{
  "model": "contrastive audio-text model",
  "dataset": "simulated sounds of rotating machines with and without faults",
  "train_examples": 39062,
  "time_shift_ms": 100,
  "n_mels": 64,
  "hop_length": 320,
  "input": "log_mel",
  "spec_augment": false,
  "win_length": 512,
  "tokenizer": "word",
  "vocab_size": 51,
  "loss": "sigmoid",
  "embed_dim": 256,
  "encoder_arch": "resnet_bottleneck",
  "encoder_norm": "batchnorm",
  "encoder_activation": "relu",
  "encoder_depths": [2, 4, 4],
  "encoder_kernel_size": 3,
  "encoder_stem": "deep",
  "encoder_avg_pool_shortcut": false,
  "encoder_widths": [256, 512, 1024],
  "text_encoder_causal": true,
  "text_encoder_width": 128,
  "text_encoder_layers": 6,
  "text_encoder_norm": "rmsnorm",
  "text_encoder_norm_position": "pre",
  "text_encoder_activation": "gelu",
  "text_encoder_mlp_ratio": 4,
  "text_encoder_head_dim": 64,
  "text_encoder_fused_qkv": true,
  "text_encoder_bias": "all",
  "text_encoder_qk_norm": false,
  "text_encoder_parallel_block": false,
  "text_encoder_inner_norm": false,
  "text_encoder_drop_path": 0.05,
  "text_encoder_positions": "rope",
  "init": "orthogonal",
  "residual_init": "none",
  "optimizer": "soap",
  "beta2": 0.95,
  "learning_rate": 0.0023,
  "beta1": 0.9,
  "shampoo_beta": 0.95,
  "eps": 1e-08,
  "precondition_frequency": 25,
  "max_precond_dim": 1024,
  "one_sided": false,
  "adamw_lr_other_params": 0.0011,
  "max_grad_norm": 1.0,
  "magnitude_pruning": 0.3,
  "max_steps": 4200,
  "batch_size": 128,
  "epochs": 13.8,
  "lr_schedule": "cosine",
  "final_lr_fraction": 0.01,
  "warmup_steps": 80,
  "weight_decay": 0.2,
  "adamw_weight_decay_other_params": 0.05
}
Rows from block 4 of the audio encoder of a small contrastive audio-text model, named by matrix and row number. Rows with one number belong to one channel. Each number is 200 + 40 x the weight over its row's rms, rounded and kept within 0 to 999. All counts start at 0.
After each channel's rows are labels from the 100 clips, of 14976, where the channel reaches its highest value: "peak in band" is the frequency band that holds the peak. Only what is clearly more common there than usual is listed. The data: simulated sounds of rotating machines with and without faults. In brackets: how many of the 100.
# convs1: 3x3 conv (encoder.blocks.4.convs.1.weight, 128x128x3x3, each kernel summed), inputs 86-127
# convs2: expand pointwise conv (encoder.blocks.4.convs.2.weight, 512x128x1x1, transposed), outputs 94-140

convs1.0,258,230,184,217,147,121,171,262,278,259,183,255,204,191,134,222,197,191,211,240,202,175,302,188,200,126,189,263,155,212,191,153,208,205,189,170,228,150,228,235,255,100
convs2.0,209,221,236,113,226,215,257,139,164,131,165,200,200,226,262,142,200,174,200,134,252,209,200,200,148,201,235,217,240,264,195,217,213,238,200,237,229,146,200,232,194,160,200,200,200,200,200
peak in band: 500 to 1000 Hz (30); 250 to 500 Hz (25)

convs1.39,222,206,197,167,236,210,136,171,157,220,206,218,165,170,184,231,189,195,210,201,232,173,175,146,194,123,152,164,202,212,260,166,249,186,227,204,241,110,194,195,276,177
convs2.39,229,244,179,191,232,144,200,235,256,200,200,259,218,217,198,226,215,200,215,200,168,200,184,180,131,237,206,223,168,200,190,171,180,163,166,214,175,192,200,206,217,200,200,178,200,107,238
peak in band: 4000 to 8000 Hz (56); 250 to 500 Hz (37)

convs1.23,160,229,202,206,198,178,215,260,220,189,146,115,209,191,235,229,159,197,215,163,159,186,132,223,244,178,137,201,256,223,196,287,197,248,168,213,213,232,132,212,264,221
convs2.23,200,173,279,160,193,255,210,155,265,200,200,200,136,161,198,255,127,152,166,200,200,213,187,190,215,200,141,174,211,200,200,152,200,200,200,225,192,272,145,247,200,124,232,275,231,200,160
peak in band: 1000 to 2000 Hz (65); 500 to 1000 Hz (30)

convs1.48,194,148,206,246,117,199,198,82,195,182,185,146,192,249,203,157,190,132,159,164,132,222,227,182,235,158,199,183,254,244,239,260,274,222,172,260,213,205,133,247,205,183
convs2.48,210,152,169,289,200,200,200,200,129,266,278,155,200,200,127,142,254,168,200,200,125,237,237,200,244,226,200,175,136,200,200,148,175,200,266,157,196,115,135,106,282,178,236,200,209,188,245
peak in band: 500 to 1000 Hz (73)

convs1.77,212,155,226,139,132,254,218,244,177,173,209,239,188,168,299,166,318,244,221,169,210,236,250,229,140,198,253,247,135,193,133,143,233,260,240,164,139,212,252,179,161,203
convs2.77,186,125,280,165,281,200,117,200,160,119,200,200,200,200,179,200,171,164,209,200,200,271,144,257,238,81,167,257,200,200,293,200,255,200,156,142,245,200,200,203,200,263,200,180,174,244,264
peak in band: 0 to 250 Hz (96)

convs1.56,196,181,142,147,242,198,161,195,192,234,254,199,209,239,268,229,269,178,191,250,302,120,186,300,210,230,214,201,119,208,136,181,192,180,218,172,232,195,170,183,102,237
convs2.56,150,100,244,225,246,221,200,200,200,167,179,140,248,239,269,182,216,187,177,160,188,238,200,137,196,200,235,210,175,177,200,178,220,243,200,200,205,265,230,200,132,200,134,200,199,200,156
peak in band: 4000 to 8000 Hz (93)

convs1.69,212,176,237,293,175,182,201,288,246,189,154,222,189,187,147,209,254,158,219,224,148,174,195,227,104,196,161,167,190,257,221,209,154,250,202,173,217,185,176,219,187,109
convs2.69,161,263,206,105,228,195,200,200,200,130,200,230,200,200,212,266,213,200,102,186,200,200,145,200,257,251,202,189,124,221,200,196,234,166,127,194,174,200,138,178,200,200,149,216,198,262,200
peak in band: 0 to 250 Hz (39)

convs1.60,220,254,176,200,236,167,167,143,186,214,249,185,240,160,183,224,227,131,174,248,176,172,235,235,175,187,282,175,275,253,226,168,131,231,135,180,219,183,196,260,212,220
convs2.60,287,189,280,200,134,179,143,179,93,138,177,200,166,225,207,161,229,200,200,306,209,184,191,208,256,271,238,226,200,181,149,114,238,106,262,140,188,221,200,170,232,289,235,251,175,274,216
peak in band: 250 to 500 Hz (36); 500 to 1000 Hz (36)

convs1.50,193,198,223,211,206,206,261,179,217,176,208,273,199,239,152,223,276,233,209,160,194,212,183,202,216,207,205,161,243,244,149,208,246,282,264,224,184,198,187,211,175,145
convs2.50,200,192,200,142,170,166,121,200,245,187,248,193,163,162,230,235,173,200,129,173,200,154,200,220,243,259,200,200,194,172,285,158,280,200,157,200,169,200,200,92,110,233,257,200,221,200,121
peak in band: 4000 to 8000 Hz (56); 0 to 250 Hz (39)

convs1.35,233,165,163,248,187,250,188,57,210,202,268,174,153,254,233,140,240,215,164,135,163,273,213,146,217,228,237,159,227,151,243,196,116,133,160,227,200,220,239,208,155,283
convs2.35,172,203,190,200,265,124,200,281,155,200,200,276,229,216,200,223,128,200,238,142,332,175,225,173,200,133,144,200,257,161,215,204,207,200,159,236,251,255,148,222,175,237,218,229,135,135,200
peak in band: 500 to 1000 Hz (70)

convs1.34,195,251,186,250,210,189,242,250,233,260,236,171,182,232,206,184,128,200,226,212,210,184,168,204,257,184,136,182,219,218,163,268,111,204,193,178,204,209,125,192,202,237
convs2.34,218,184,184,184,184,200,200,201,200,200,152,241,200,262,200,200,200,226,170,154,94,179,200,147,209,261,237,185,200,118,200,188,247,278,175,141,240,200,245,230,116,224,302,220,140,220,156
peak in band: 1000 to 2000 Hz (84)

convs1.19,280,155,173,149,163,242,143,226,258,143,176,161,186,247,176,158,220,142,187,244,254,167,199,216,214,220,266,202,196,230,230,165,189,151,195,180,281,225,237,257,238,205
convs2.19,196,170,139,155,200,234,159,138,205,159,218,177,200,292,200,200,202,166,245,252,288,152,200,152,231,223,199,200,253,200,200,245,184,200,276,260,186,294,187,134,192,267,200,200,172,185,200
peak in band: 1000 to 2000 Hz (53); 500 to 1000 Hz (44)

convs1.76,259,203,215,145,188,156,197,183,207,203,237,155,175,179,151,235,245,145,155,195,208,258,185,188,153,207,203,193,183,226,110,145,196,202,219,216,175,176,217,180,214,170
convs2.76,114,253,200,246,200,198,127,180,163,152,200,200,267,200,105,141,226,136,200,280,200,237,193,163,200,200,232,200,131,219,247,205,265,134,137,200,190,200,208,216,136,200,200,173,200,200,200
peak in band: 4000 to 8000 Hz (100)

convs1.75,253,175,120,146,222,210,186,186,230,146,237,188,179,211,153,165,190,163,158,89,153,249,209,201,223,217,292,193,187,152,256,194,235,235,131,159,240,194,133,216,168,191
convs2.75,244,184,154,200,124,244,143,189,139,254,185,210,221,165,110,200,267,200,140,239,200,243,200,200,200,265,200,200,152,194,256,166,200,153,296,264,159,236,200,139,234,200,270,264,189,200,200
peak in band: 250 to 500 Hz (67)

convs1.1,178,167,231,181,193,172,168,150,206,215,251,242,210,204,241,270,211,259,199,197,175,206,213,179,263,214,197,225,201,253,254,203,151,166,188,176,139,189,243,166,187,140
convs2.1,200,184,214,211,197,182,236,200,218,156,250,200,279,254,200,224,200,200,200,200,200,144,269,187,179,265,214,209,222,164,268,118,206,162,200,260,206,216,199,200,233,228,200,129,159,181,157
peak in band: 4000 to 8000 Hz (98)

convs1.98,173,165,189,193,186,192,203,146,256,213,142,106,192,187,201,231,159,161,204,157,206,190,97,184,215,185,186,238,216,203,202,196,160,189,165,141,219,158,154,174,216,169
convs2.98,145,200,200,167,245,141,226,182,200,230,107,230,222,307,200,177,200,201,200,200,211,179,248,286,200,239,230,169,200,200,190,135,134,267,265,200,240,200,230,182,200,200,200,200,212,112,202
peak in band: 4000 to 8000 Hz (99)

convs1.73,134,253,207,154,201,283,143,144,203,222,189,236,202,258,192,244,193,216,206,174,220,190,245,93,216,205,232,227,230,111,188,145,182,163,184,184,239,175,273,136,148,227
convs2.73,122,200,200,285,187,260,200,217,270,145,200,77,186,209,262,200,109,200,200,188,241,261,200,249,152,104,200,200,261,174,231,200,200,200,247,203,200,194,216,168,200,274,200,200,183,200,92
peak in band: 500 to 1000 Hz (45)

convs1.49,205,237,221,278,258,240,232,218,203,82,247,222,229,239,226,170,231,210,179,152,209,240,179,151,158,235,213,193,207,261,187,218,188,206,193,193,209,183,212,224,228,108
convs2.49,236,200,200,178,200,164,245,241,229,200,200,162,195,195,232,200,129,215,275,126,222,189,200,165,294,146,149,161,132,135,155,200,137,200,212,139,200,169,200,200,180,200,200,200,172,256,200
peak in band: 2000 to 4000 Hz (53)

convs1.83,192,269,198,181,169,116,226,235,202,206,250,186,216,202,313,242,178,192,257,241,176,236,205,141,220,237,243,249,141,246,141,196,120,266,230,180,234,212,226,182,259,222
convs2.83,238,243,200,181,123,124,218,127,142,139,272,259,260,162,224,233,196,200,160,167,200,224,110,182,260,200,227,200,139,174,197,113,200,176,152,200,200,150,206,217,257,240,200,200,200,200,172
peak in band: 500 to 1000 Hz (46); 250 to 500 Hz (41)

convs1.45,177,222,192,167,182,148,202,166,244,267,177,253,160,194,272,251,219,173,240,219,257,232,187,207,234,244,237,181,199,251,247,238,180,186,173,190,292,220,240,210,277,217
convs2.45,170,164,164,200,224,210,200,190,200,200,191,292,200,289,216,200,302,200,176,130,200,256,258,200,188,106,198,200,200,200,200,200,249,250,173,204,172,276,179,190,171,151,200,200,240,148,200
peak in band: 1000 to 2000 Hz (42); 250 to 500 Hz (35)

convs1.14,190,221,197,272,205,235,173,161,190,166,252,226,228,225,273,145,167,216,237,174,243,277,207,264,172,187,179,168,149,160,151,197,219,195,195,148,192,190,227,130,232,170
convs2.14,100,149,244,216,184,200,156,228,200,178,238,221,142,220,144,210,200,200,198,200,200,200,200,200,180,258,283,200,275,142,131,166,200,200,247,200,199,358,166,246,176,200,108,121,200,200,253
peak in band: 500 to 1000 Hz (62); 250 to 500 Hz (35)

convs1.93,250,210,181,242,247,261,261,164,188,154,164,241,182,237,229,271,243,199,223,183,202,213,249,223,214,174,178,166,193,93,165,206,205,155,259,304,162,273,215,194,168,181
convs2.93,200,222,200,200,200,215,200,200,200,200,239,156,200,210,230,124,200,252,268,228,115,200,229,236,180,225,184,141,109,211,187,195,207,200,144,248,200,109,153,233,174,159,200,186,263,200,132
peak in band: 500 to 1000 Hz (40); 250 to 500 Hz (31)